From a checkpoint of a small multi-label audio tagger.
Model: 1.11M parameters, arch inception, norm batchnorm, activation relu.
Rows from block 5, named by matrix and row number. Each number is 500 + 25 x the weight over its row's rms, rounded and kept within 0 to 999. All counts start at 0. Numbers have three digits each. After the name is the row's rms in percent of the matrix's.
# b520: branch 3 second 3x3 conv (model.blocks.5.b5.2.0.weight, 52x52x3x3), inputs 27-35, a 3x3 kernel for each
b520.7 107:500500604468500476500500500500442500424500480461471500500500500500500500500500500500549500523500500500500542417500525500500500500500500500500500500455500415500500500500500500500500471541500500469500500500412481546500500500500500500500500500500
b520.8 094:500500500531552444500500500500500500500457500500500500500450548500500446500539500500575500500538500500441539500500544500500500539500500500500500464437445500500455478500500500471500500500500500500500482500500500500500500500500410500500500523500
b520.9 115:543500468500500500478557500500500500500500500500500500526483500532500500475467500500500500500500500500500546500487500500500500540500500500500500520500473500519500500500500500500500500522500542472546500500513500500572500500481483551500500462500
b520.10 105:500451471543500549500500500475500500500500471500500500500460500457500536561500500500441535530500500500552500526462500500554500500500463500564500477451500535500483500465500500500500449500500475471500500500500438500500500500479500500500430500500
b520.11 093:500500528500500500500459500500500443500500500467500581500500500556500500500500500500500546542449500500500481500500500500500500500500459475551458500525500500500500500500600500500580500500500441436500500500500500517500500500473527500500500500500
b520.12 094:500500500500500500470472538500524500500500500500540500565500500500500500500548500500480511435500500500500500521500500550500500500500500500500532500500564447500521500500480500500459500500500500509500456500500500500500500500455500500500445500500
b520.13 100:500500547500500500500465500500500500500500500500526500500500468583500500500500459500500500500525500444500500465500500500559500500500500527500500467511500460500500500500500446500500500550500500500500500500500500475500478500500500500469434500500
b520.14 104:500452500500500467500438525500500488487564481500500568449459500500500529521500500500500500500500500500581500450500500500563500500454500500459500500452528465430539500500500462500525500443500500500500475500500500500500500425500553500500456500500
b520.15 098:500500500500473486500513500500500551500455500500434447500500500500474500500518500500500464500500500527500500500500500500500500466500500500500547440500500500439457462500500500500500500500500479500516500500500424500500500500500488500477447500500
b520.16 094:500529500500500500500500500500500500500500500547500500500500500500500445500468500500500500500542500449464500500500500442500500500500500500500491500558500452500556500462500436500500500500500475500452500500500500500500500512500500466500521523577
b520.17 109:500471500500543500500555500500500565500500500469500471486500500428500500500500500500500500493500471500500460524574500500500500478500500500500500500500500500500500467481500570500427500526500500542500500500500459500474500500500500500478479500468
b520.18 089:468528520560500500533500500543500552500500500534500500500500551500500500500500500500567500462500500500500500500500535500500500500500481500500500447500513472500500500500500458500500538500549500500429500500500500547500471533500500442500500500579
b520.19 100:500500500500500500500500537500500500525500500500500500500500500500500445438500439500500500500500500500519443511500459500500500500432500500500500500500500500509500500518500500539500500500500500500500500500500500500536457500500500539500500528459
b520.20 103:500500500500500500500457500469500500500500500500532500523500461500500500500500451500438441521500553500500439500470500500500500500478500500500500500500468500500500500500500500475500500500500500540500500524500500500500455500500500500500500500500
b520.21 103:540500500500500541500500500500500500471462512500500500500500454475500500500500500491500500500500500478500545500500500500557553500500500500500562500449500500417549500500500500500500500469500500500545449500500500575500500500500500544500500500500
b520.22 096:500500500500500500500500500454500500500500448500500457500500500455500603472538500500500481451500500500500500454517500500500500470500500500467458544500500500500453500435500471500500540500500500500466500500500500500500500500500524500500460500500
b520.23 106:608500500500489461462500500500552500437500500541500545500500500482500500500500500551500500500447500500500500500500526464500568470500500542500500500500500500500463500500500500500500500500500568500500500500500500500500500500500500500514500500500
b520.24 088:500500500567500536500500500500500500533520500500500467500500500500500500500500463500460500500500586500500500500500500570500529500500391603500500500453500500500500500516500500473449500547571500500500500500500537500524500463548500500500500500500
b520.25 103:488500500500500473500500444500500555500500500500500500500560500500500500500459542500500547500500477500500500452500500500500500537500535500500477584500500500500500455500500500556500500500500500500469531500500524521500500525500500500500500523549
b520.26 109:500500500500500500421514500500500562523500537500500540541554549500477443500484500435500500500554447500500516500500500500545512500500540500515500487434500521500500500500500500500500500522500530500564500500500500500454474500527500500500470500500
b520.27 090:500526566500500500500465500500500500500500500500500500500500500500500530500500500500500464500469454500500500500500500500464500461500500500500478500500500500500589544500500464460500500500463473500474500500500519500545500500485480474500500500500
b520.28 110:530500500500500500500500500500500500483500500490500485471462500554555607500471471449535500551500479538441444500500547500500500500478527514500500500562500500500500514500500500500526503500500500500556467500441500500488500500500433500538500500623
b520.29 087:500500500500471460500541500500500500554500527500500467500500500500471473500500500500500500500500500500534428558500500500438574500500500523500500457431500500565500500509500436500500500500500500500500500500484500546500500500500500500448500500500
b520.30 099:453500458500500500500428500566500438500500437500500500500550500500500536500500500500500500500500500500500500500500500500547500500456500500500500548500468558500500500449500500500464500500500554500474500500500468452500564500500500500500500566500
b520.31 099:500500429447500500500500500464500500500472591533500528500500536500500500449538500500527500500500475500564500500551500500442539500500500545500500500500466500500500500490500475587500500500500500500500423512490567500500484500431468500455500549500
b520.32 101:500500500500522500500442542581516597500519540500500500500500500500463520500500500500535462474467500532500500500500543500500500560451500500500453543469500500462500500500500500500448570500500500500500500479500500500500474500500500500566500500500
b520.33 103:556500500523500500500534500456500500546546527500500521500519466500515500500500500500500455500572500525500500525500546466500500500500500481468557451500452500500500500500531500500500500500500448500500500500500425500524500500500451500518463500500
b520.34 107:444500500500470500500500500458500500500466500454529500500547500500500500500500500540500500522500500500500475500515462500500500500500500568500500500500534454500500500500439436475528449500447500500500500500500500500529500500500535500576500500536
b520.35 102:500500540500500500500500500500500500552500500500500500471500500500500500500500475474516500500500500500573537500500500500500500500500500500500500500500500456466500500549500539500500500500500500500500482536500514500500500500500555467444527476468
b520.36 101:500500500500500500500558500500500500500552500500474500500500500500500500500536500500500547500500500500500500500500539449500500500500500519500500500500500500500500500500500500500500524533457500442500473445500500500500500431500540562500500500500
b520.37 100:568500500500556455500474500500500549500572500500500492500500539557529500500500500500500500500500500500500500550540500468500500438500500500500500603500500500500500500500547447554500536500500500500500459500500500556500451500528500500500428500500
b520.38 092:500472500500500500500500515500500500500500500500500500500500500500447500561500500500474436500500543500500500500500523500593463500500548500500464500500500425500500459500452500500500469512543500500500500500500500500500500432500500500500567500549
b520.39 097:500500449500500500500500500500500500500500500500468442605544463500500500500500500500500561500500500500500500549500442500500500500500500500500591500500500443564500500557546500500500500500500500500500451500531453500500510545500500500528500500465
b520.40 100:500500500500500500500500500500500465500500449500500500500534442500568468500500500500500528500500500500500500500500500500500500528500500500549500500500539500556500500500500500452437500500500500452558500500500464500534500500500426500450476500500
b520.41 097:500500500500500500452570467458500500500500500552500500500500500500474455500500500500452464521500500500500500500500500547500500462500500500581500500500500500471554500500500500451500500500464500500500444500562540548500500567500500500500500500500